Rows from block 7 of a small multi-label image tagger, named by matrix and row number. Rows with one number belong to one channel. Each number is 50 + 12 x the weight over its row's rms, rounded and kept within 0 to 99. All counts start at 0.
After each channel's rows are labels from the 100 images, of 14848, where the channel reaches its highest value: "patch colour" is the nearest of a few named colours to the mean colour under the peak; "strongest on" is what is common among them. Only what is clearly more common there than usual is listed. The data: fractals drawn by 1,000 iterated function systems, in grey. In brackets: how many of the 100, against the usual share in percent.
# convs0: expand pointwise conv (model.blocks.7.convs.0.weight, 384x96x1x1), inputs 0-95
# convs1: depthwise 3x3 conv (model.blocks.7.convs.1.weight, 384x1x3x3, trained with AdamW), a 3x3 kernel
# convs2: project pointwise conv (model.blocks.7.convs.2.weight, 96x384x1x1, transposed), outputs 0-95

convs0.339:66 69 33 40 50 53 61 49 56 27 49 43 64 66 52 51 62 44 41 58 59 29 37 74 72 32 39 43 77 47 52 42 41 53 49 54 26 51 48 55 17 54 51 58 47 46 58 37 39 50 53 60 60 25 73 43 44 40 47 58 60 50 53 61 54 56 55 59 46 53 32 38 36 34 44 47 51 61 49 50 69 71 51 49 55 58 60 57 43 37 57 38 55 36 43 15
convs1.339:59 62 40 68 58 30 54 57 39
convs2.339:36 38 76 55 74 21 47 42 46 53 46 55 65 41 55 57 40 56 55 33 37 27 52 24 56 76 41 36 65 56 55 43 36 27 51 55 68 65 37 46 71 55 35 76 63 52 46 63 58 40 45 58 53 44 48 53 58 50 62 60 52 47 39 37 63 54 50 48 52 61 56 54 53 34 45 45 77 45 41 36 31 53 51 53 44 38 42 62 62 66 42 38 43 40 61 34
patch colour: white (55 vs 23.8)
strongest on: dense (36 vs 9.7)

convs0.277:61 42 35 37 56 51 56 50 70 53 41 45 66 35 30 54 75 49 38 68 40 40 47 58 63 54 51 44 45 72 45 38 42 46 40 47 35 45 47 47 53 42 44 47 65 48 41 55 26 45 26 56 65 56 47 73 77 67 48 43 55 57 64 67 75 50 71 42 50 32 44 38 59 40 58 30 50 41 59 62 45 70 52 35 47 49 78 54 33 56 37 55 56 62 58 64
convs1.277:52 71 40 61 61 56 69 55 61
convs2.277:48 41 68 52 56 52 34 56 60 47 59 46 52 63 67 47 37 57 61 35 76 69 45 44 45 63 65 53 60 52 49 76 45 76 60 54 63 36 32 27 63 56 52 86 47 31 40 62 45 43 41 72 41 59 56 49 40 51 63 64 57 60 56 48 56 45 55 70 36 56 50 30 40 62 44 64 46 62 47 43 50 53 51 36 40 51 65 57 55 31 49 28 43 49 60 26
patch colour: black (79 vs 52.6)
strongest on: dense (28 vs 9.7)

convs0.200:52 61 65 52 30 52 63 61 47 26 49 53 51 59 34 34 55 45 54 49 30 57 46 60 46 55 64 59 64 56 50 55 49 52 62 50 68 45 39 61 55 40 63 47 49 29 49 56 43 67 42 42 41 44 50 54 77 37 39 31 55 35 44 46 41 55 38 74 48 50 45 66 50 47 85 41 51 20 73 64 31 26 41 37 50 44 27 32 49 57 52 38 43 56 47 38
convs1.200:60 59 47 51 73 63 39 67 51
convs2.200:60 46 39 44 57 43 26 66 61 38 44 39 57 60 80 52 32 38 52 70 43 30 49 52 47 44 29 70 47 45 71 35 40 53 67 53 32 69 59 32 45 62 43 49 21 45 55 47 41 57 56 21 56 49 56 48 59 36 61 40 58 71 41 64 31 53 50 65 40 45 48 61 41 64 41 51 41 43 54 54 58 45 47 81 49 60 60 41 47 41 49 50 58 60 61 36
patch colour: black (82 vs 52.6)
strongest on: sparse (73 vs 26.3); two maps (66 vs 25.7)

convs0.162:62 35 40 61 55 47 28 60 43 59 45 37 40 52 63 51 53 47 43 57 51 55 77 45 47 58 47 28 27 37 61 48 55 64 54 44 42 44 65 27 50 47 53 38 34 44 42 60 64 51 63 49 77 56 41 34 45 56 47 46 60 69 39 55 46 49 36 39 62 30 48 29 59 57 43 77 40 55 66 55 60 41 31 49 57 50 58 62 58 37 50 78 53 66 33 79
convs1.162:54 70 50 58 67 39 39 53 67
convs2.162:46 42 42 57 47 33 91 34 60 46 63 51 54 58 67 53 37 58 25 49 57 29 33 41 66 44 56 36 57 52 36 59 47 52 26 57 52 40 44 60 47 57 50 71 48 53 62 47 33 54 39 37 54 22 51 56 33 49 45 58 41 50 61 52 39 43 61 72 29 52 25 74 35 51 49 35 44 58 51 36 54 55 54 33 62 61 35 35 49 51 58 49 52 35 55 56
patch colour: white (50 vs 23.8)
strongest on: dark on light (64 vs 30.8)

convs0.236:42 45 75 42 33 51 27 42 55 24 59 47 33 35 55 46 33 47 43 51 46 40 58 53 47 51 60 58 29 72 68 32 40 56 44 60 36 50 44 71 37 51 52 45 57 54 49 48 52 66 37 32 40 46 44 38 38 32 48 47 51 56 43 35 38 37 57 74 46 46 34 68 51 51 50 58 33 40 49 49 42 21 41 31 37 49 83 38 61 63 49 58 45 47 57 65
convs1.236:57 63 64 67 61 59 55 61 65
convs2.236:43 44 56 35 55 58 44 45 59 49 34 73 50 33 26 59 45 21 40 47 58 33 56 41 53 29 58 62 54 51 41 72 56 63 43 51 33 54 71 69 55 56 35 57 35 56 63 35 56 51 49 41 59 45 52 34 54 63 46 43 53 46 53 72 54 48 60 28 33 48 43 51 52 57 26 44 59 53 45 49 52 56 19 48 57 61 86 44 61 58 65 56 41 51 70 49
patch colour: black (92 vs 52.6)
strongest on: dense (32 vs 9.7)

convs0.40:45 35 45 44 69 44 63 47 54 46 29 33 67 38 46 53 43 36 83 55 59 39 43 71 32 58 47 67 51 30 53 58 62 37 55 50 53 62 45 66 68 53 48 44 42 48 66 41 38 78 44 48 63 33 50 55 43 53 48 34 62 66 42 63 57 58 35 41 30 43 45 59 42 57 53 41 60 55 54 46 49 56 66 70 54 24 67 62 57 32 54 71 58 69 58 53
convs1.40:69 52 63 58 62 56 71 57 49
convs2.40:57 64 46 50 70 76 48 58 43 54 55 40 40 45 56 41 61 61 37 48 45 57 47 70 62 40 35 26 58 58 43 44 25 69 34 42 57 28 45 66 53 48 62 61 54 42 31 44 59 63 70 63 60 45 22 33 45 52 65 33 36 52 40 58 56 50 43 49 78 53 38 45 54 56 47 50 49 79 44 47 44 58 49 44 59 53 73 55 34 42 67 29 52 45 44 38
patch colour: white (68 vs 23.8)
strongest on: sparse (100 vs 26.3); two maps (99 vs 25.7); dark on light (71 vs 30.8)

convs0.250:62 68 55 59 20 66 39 54 71 39 51 35 61 40 25 37 56 59 46 50 54 32 49 66 60 58 53 39 59 45 46 56 26 61 28 53 57 53 36 53 44 40 43 39 46 39 37 48 57 49 58 53 50 66 47 55 72 38 61 66 53 27 59 38 53 56 25 41 56 53 46 75 47 43 67 66 70 47 51 49 79 37 57 64 48 45 52 39 56 48 63 61 34 40 48 36
convs1.250:60 61 49 58 68 72 63 57 47
convs2.250:17 41 51 38 57 59 48 46 39 27 71 30 42 62 46 60 31 47 56 42 45 46 51 50 41 41 46 55 49 42 58 63 51 34 67 40 72 55 60 52 63 60 59 53 53 76 52 51 44 18 35 54 71 42 44 62 54 42 49 66 67 52 06 62 52 39 74 50 55 60 37 49 47 49 53 60 41 49 41 47 50 59 36 44 41 63 52 46 34 55 41 56 46 52 67 46
patch colour: black (80 vs 52.6)
strongest on: sparse (95 vs 26.3); two maps (71 vs 25.7)

convs0.371:61 59 43 48 46 54 54 62 55 50 07 40 50 50 65 56 56 42 47 51 50 49 25 52 57 54 48 39 71 42 56 51 59 44 73 52 47 27 54 46 64 36 57 54 41 45 74 50 49 50 46 50 54 52 49 62 59 60 50 58 64 77 16 60 57 30 37 69 47 46 38 63 52 68 36 39 32 36 48 80 49 52 49 60 45 58 46 57 46 63 52 40 28 43 65 58
convs1.371:48 43 68 64 51 26 61 55 55
convs2.371:59 58 53 49 40 45 48 36 28 54 34 42 48 63 38 52 60 46 43 40 35 51 62 41 55 47 63 50 19 43 45 35 50 14 65 47 51 50 39 38 43 51 54 67 39 39 30 28 51 71 56 58 41 57 55 46 45 45 68 40 80 47 37 53 65 66 56 36 65 57 46 43 69 69 66 58 52 66 37 58 66 52 39 27 49 44 50 48 71 59 33 45 56 40 53 44
patch colour: grey (81 vs 23.6)
strongest on: dense (48 vs 9.7)

convs0.373:31 57 26 52 46 68 55 46 53 53 72 61 37 49 35 56 56 62 55 39 57 44 62 51 63 56 66 18 69 46 41 38 57 49 51 46 69 39 64 42 44 53 53 56 63 45 48 44 46 61 64 54 34 55 33 36 28 43 49 65 40 52 40 46 36 57 82 51 50 44 57 49 28 66 51 66 52 54 67 45 54 56 50 58 69 25 44 63 23 44 30 34 47 54 57 37
convs1.373:28 36 47 44 52 37 34 47 40
convs2.373:44 48 39 48 57 44 49 44 51 51 46 38 56 22 31 50 48 41 62 23 44 36 70 62 22 35 46 48 61 46 48 37 52 49 52 37 42 75 58 47 51 25 46 40 40 55 42 16 47 58 39 73 54 45 67 50 53 30 45 50 29 64 58 50 44 46 43 44 45 75 48 53 38 45 36 57 59 42 57 43 42 41 52 50 48 54 40 80 64 52 72 54 58 68 55 65
patch colour: black (79 vs 52.6)
strongest on: sparse (62 vs 26.3); two maps (58 vs 25.7)

convs0.367:66 55 62 37 68 53 53 56 57 29 51 32 60 43 58 39 49 32 45 55 60 54 41 55 69 53 68 46 57 48 28 54 61 48 43 36 74 50 64 46 41 67 55 46 54 60 32 53 50 52 48 46 43 58 37 44 50 51 76 37 48 47 28 44 42 56 50 58 33 56 09 65 36 25 85 56 36 36 59 52 42 38 58 65 49 54 52 40 51 32 58 55 40 54 54 51
convs1.367:56 57 63 56 57 74 61 45 34
convs2.367:38 63 36 37 61 60 32 62 48 54 58 73 31 52 43 34 38 41 45 53 46 46 51 50 52 50 58 40 66 43 66 64 60 66 64 38 39 44 54 52 37 41 34 56 57 38 50 62 55 63 50 50 39 59 50 25 58 59 43 37 55 80 49 25 58 33 51 47 52 61 24 36 72 62 61 64 58 62 50 69 69 38 37 40 32 50 46 46 34 52 74 58 64 55 37 43
patch colour: white (67 vs 23.8)
strongest on: dark on light (67 vs 30.8); sparse (57 vs 26.3)

convs0.204:37 48 60 30 70 57 22 34 52 38 55 73 44 39 45 55 52 55 43 56 63 45 60 59 50 40 55 52 66 53 53 67 38 56 55 49 50 51 50 72 66 50 59 57 58 43 85 43 67 52 34 30 36 42 32 47 55 61 48 56 38 68 54 45 49 59 50 56 49 28 48 43 61 52 51 43 27 49 30 54 59 51 30 64 41 42 86 43 35 64 49 32 56 35 48 55
convs1.204:57 65 53 64 69 57 64 58 62
convs2.204:49 23 48 40 36 56 32 45 49 36 41 75 23 37 28 52 59 45 51 41 46 47 53 46 37 51 76 50 71 57 44 59 67 49 50 43 54 53 53 50 39 56 63 54 50 58 61 33 70 45 35 51 70 37 55 30 50 40 37 50 51 47 69 40 47 39 58 59 40 40 35 69 61 59 59 49 48 21 45 44 53 37 40 62 38 58 55 56 81 45 58 35 45 31 58 41
patch colour: black (91 vs 52.6)
strongest on: dense (37 vs 9.7)

convs0.192:60 34 46 58 79 50 39 63 40 63 62 22 48 49 35 50 45 48 48 50 41 71 68 67 69 52 53 27 42 49 74 53 46 43 28 50 44 37 51 63 41 56 57 51 28 46 36 52 44 58 56 31 49 43 41 63 58 51 38 38 50 76 71 51 47 70 47 44 48 47 53 55 46 75 46 53 44 54 53 35 54 62 43 72 59 66 69 43 44 31 67 63 36 55 56 62
convs1.192:62 51 70 56 39 51 66 51 69
convs2.192:41 47 44 28 29 48 58 54 26 46 50 39 63 53 66 39 46 56 36 50 51 67 50 12 50 44 52 41 40 50 32 65 79 34 47 56 49 61 53 48 56 39 72 37 43 37 55 42 44 51 47 55 69 57 36 63 38 52 51 46 43 51 57 32 32 35 57 65 29 70 27 54 50 62 37 65 52 56 52 31 49 59 45 69 48 64 33 50 57 53 64 52 40 51 36 66
patch colour: white (63 vs 23.8)
strongest on: dark on light (63 vs 30.8)

convs0.93:42 55 62 49 57 51 63 26 56 38 56 29 45 41 52 75 45 72 45 43 40 40 57 44 46 49 33 37 40 36 51 55 38 58 46 45 64 33 42 54 31 39 48 38 72 65 53 53 35 51 37 67 36 68 33 57 76 59 42 61 42 40 46 56 69 16 38 29 59 67 50 46 45 61 42 50 51 43 62 41 52 64 55 64 57 53 60 49 28 55 52 77 54 50 53 44
convs1.93:22 49 45 38 53 55 38 55 61
convs2.93:57 45 53 63 51 53 53 68 66 47 67 64 64 60 47 52 68 72 47 54 43 64 60 57 55 49 45 27 52 57 14 56 57 56 38 53 56 47 58 57 53 52 43 43 37 64 51 64 54 31 50 50 42 45 62 23 52 47 42 60 24 57 63 48 69 60 40 40 51 41 44 70 63 61 49 43 64 49 31 52 61 66 57 58 72 55 57 32 61 31 44 40 50 66 29 75
patch colour: white (71 vs 23.8)
strongest on: dark on light (74 vs 30.8)

convs0.372:45 33 68 38 56 33 44 60 33 63 51 18 57 54 50 28 39 48 51 32 32 69 47 47 67 46 59 25 61 44 59 67 52 45 54 61 65 66 45 42 45 50 62 53 59 55 58 52 65 54 54 28 34 47 38 45 74 39 49 38 53 53 30 59 48 42 34 48 35 65 36 40 53 59 36 50 44 54 44 39 48 35 58 47 20 59 41 55 44 40 63 43 34 73 60 40
convs1.372:66 57 60 53 29 50 56 54 69
convs2.372:67 44 60 43 51 62 60 53 30 70 67 44 50 74 37 48 53 48 51 42 36 68 42 53 49 60 58 42 48 35 27 48 43 56 28 38 50 79 61 49 40 60 53 38 39 57 47 42 41 74 49 44 68 62 44 57 34 53 38 22 50 39 42 34 62 38 60 54 37 70 38 51 41 53 58 49 55 41 40 40 54 58 41 68 59 61 27 41 84 39 42 51 38 43 49 56
patch colour: white (64 vs 23.8)
strongest on: two maps (79 vs 25.7); sparse (77 vs 26.3); dark on light (65 vs 30.8)

convs0.219:52 46 52 43 58 37 23 41 43 51 51 31 44 46 66 64 50 40 53 38 47 44 48 38 74 46 49 41 40 54 57 46 60 36 65 58 51 53 43 39 34 70 36 56 44 47 37 32 51 73 52 47 54 47 42 71 51 57 86 71 47 60 60 53 38 46 65 38 29 55 70 50 47 65 42 48 68 44 58 25 48 22 48 49 47 55 53 47 34 64 71 46 44 39 33 70
convs1.219:41 39 33 35 48 61 33 57 62
convs2.219:44 66 28 46 31 41 19 47 37 59 33 68 63 46 56 68 63 41 59 59 56 49 40 53 69 54 50 46 31 61 45 57 29 49 47 66 26 58 41 44 48 60 44 42 61 49 34 47 71 40 46 79 54 52 36 44 53 45 45 61 45 49 48 64 45 43 55 48 34 45 52 40 54 47 57 36 69 46 41 49 68 57 38 62 34 36 64 75 42 66 29 73 58 57 46 51
patch colour: white (48 vs 23.8)
strongest on: dense (25 vs 9.7)

convs0.13:41 44 59 58 55 46 40 53 39 48 27 42 52 45 36 60 46 34 56 54 45 47 62 50 42 48 63 55 72 35 57 36 41 37 34 53 75 70 62 62 40 56 61 48 43 62 56 53 50 19 64 35 60 56 51 58 52 54 35 58 43 30 56 64 50 88 44 45 41 65 66 64 34 48 68 67 72 44 52 57 63 45 49 62 47 34 37 68 68 68 53 51 40 60 50 38
convs1.13:48 57 72 56 42 59 64 69 50
convs2.13:46 74 54 43 63 68 59 54 29 32 73 56 40 36 46 41 63 46 30 57 57 48 49 54 60 66 57 52 41 32 60 72 52 57 63 62 32 36 59 64 31 48 49 50 30 45 61 78 44 47 47 47 32 82 39 63 44 50 71 51 74 58 53 44 46 31 35 55 57 44 31 44 55 30 43 38 53 47 53 49 55 54 34 60 56 55 43 38 44 39 51 68 52 59 57 43
patch colour: white (95 vs 23.8)
strongest on: sparse (100 vs 26.3); two maps (98 vs 25.7); dark on light (96 vs 30.8)

convs0.18:51 54 37 59 50 32 49 47 49 57 24 57 46 43 63 40 49 69 45 49 59 60 25 68 38 51 50 27 48 53 46 55 55 50 48 62 63 53 51 61 45 59 43 52 40 47 42 73 40 72 20 69 70 53 20 52 60 40 53 72 51 49 63 62 53 62 50 56 56 58 46 71 50 53 49 42 37 29 31 60 47 67 53 42 48 23 62 54 43 49 37 51 24 44 50 63
convs1.18:51 60 50 75 54 62 54 53 70
convs2.18:70 52 49 63 59 66 46 66 73 49 67 39 59 61 55 63 41 43 50 42 74 62 62 38 40 58 43 46 60 38 46 49 44 65 60 53 48 61 40 68 48 48 56 69 29 38 48 61 60 40 49 24 43 50 52 54 46 62 55 44 77 60 66 67 64 47 79 55 62 52 69 53 37 53 71 56 45 66 67 39 57 44 49 72 56 74 39 40 32 36 51 48 44 58 51 49
patch colour: grey (56 vs 23.6)
strongest on: dense (60 vs 9.7)

convs0.368:59 64 66 76 16 39 44 55 35 62 50 48 55 46 39 62 45 50 41 46 51 34 57 42 48 41 57 47 54 58 35 47 60 58 50 38 23 48 41 64 50 57 65 42 42 38 59 38 52 71 66 52 32 68 38 64 50 62 25 30 64 44 61 35 55 26 33 63 51 30 57 60 48 62 44 36 56 58 51 29 51 42 47 27 51 40 48 62 55 73 59 57 44 46 40 46
convs1.368:44 31 38 37 40 38 41 37 39
convs2.368:54 39 57 37 67 60 59 38 69 70 46 30 44 32 66 52 52 32 23 46 53 62 56 56 40 50 51 62 50 53 26 45 57 62 45 70 46 52 36 63 40 45 32 49 59 66 50 36 56 52 60 67 59 45 54 47 30 51 48 27 53 40 53 56 53 75 47 66 22 59 58 59 57 47 57 68 43 67 51 59 55 53 45 56 54 63 38 55 23 45 44 59 23 65 63 53
patch colour: white (83 vs 23.8)
strongest on: two maps (85 vs 25.7); dark on light (85 vs 30.8); sparse (83 vs 26.3)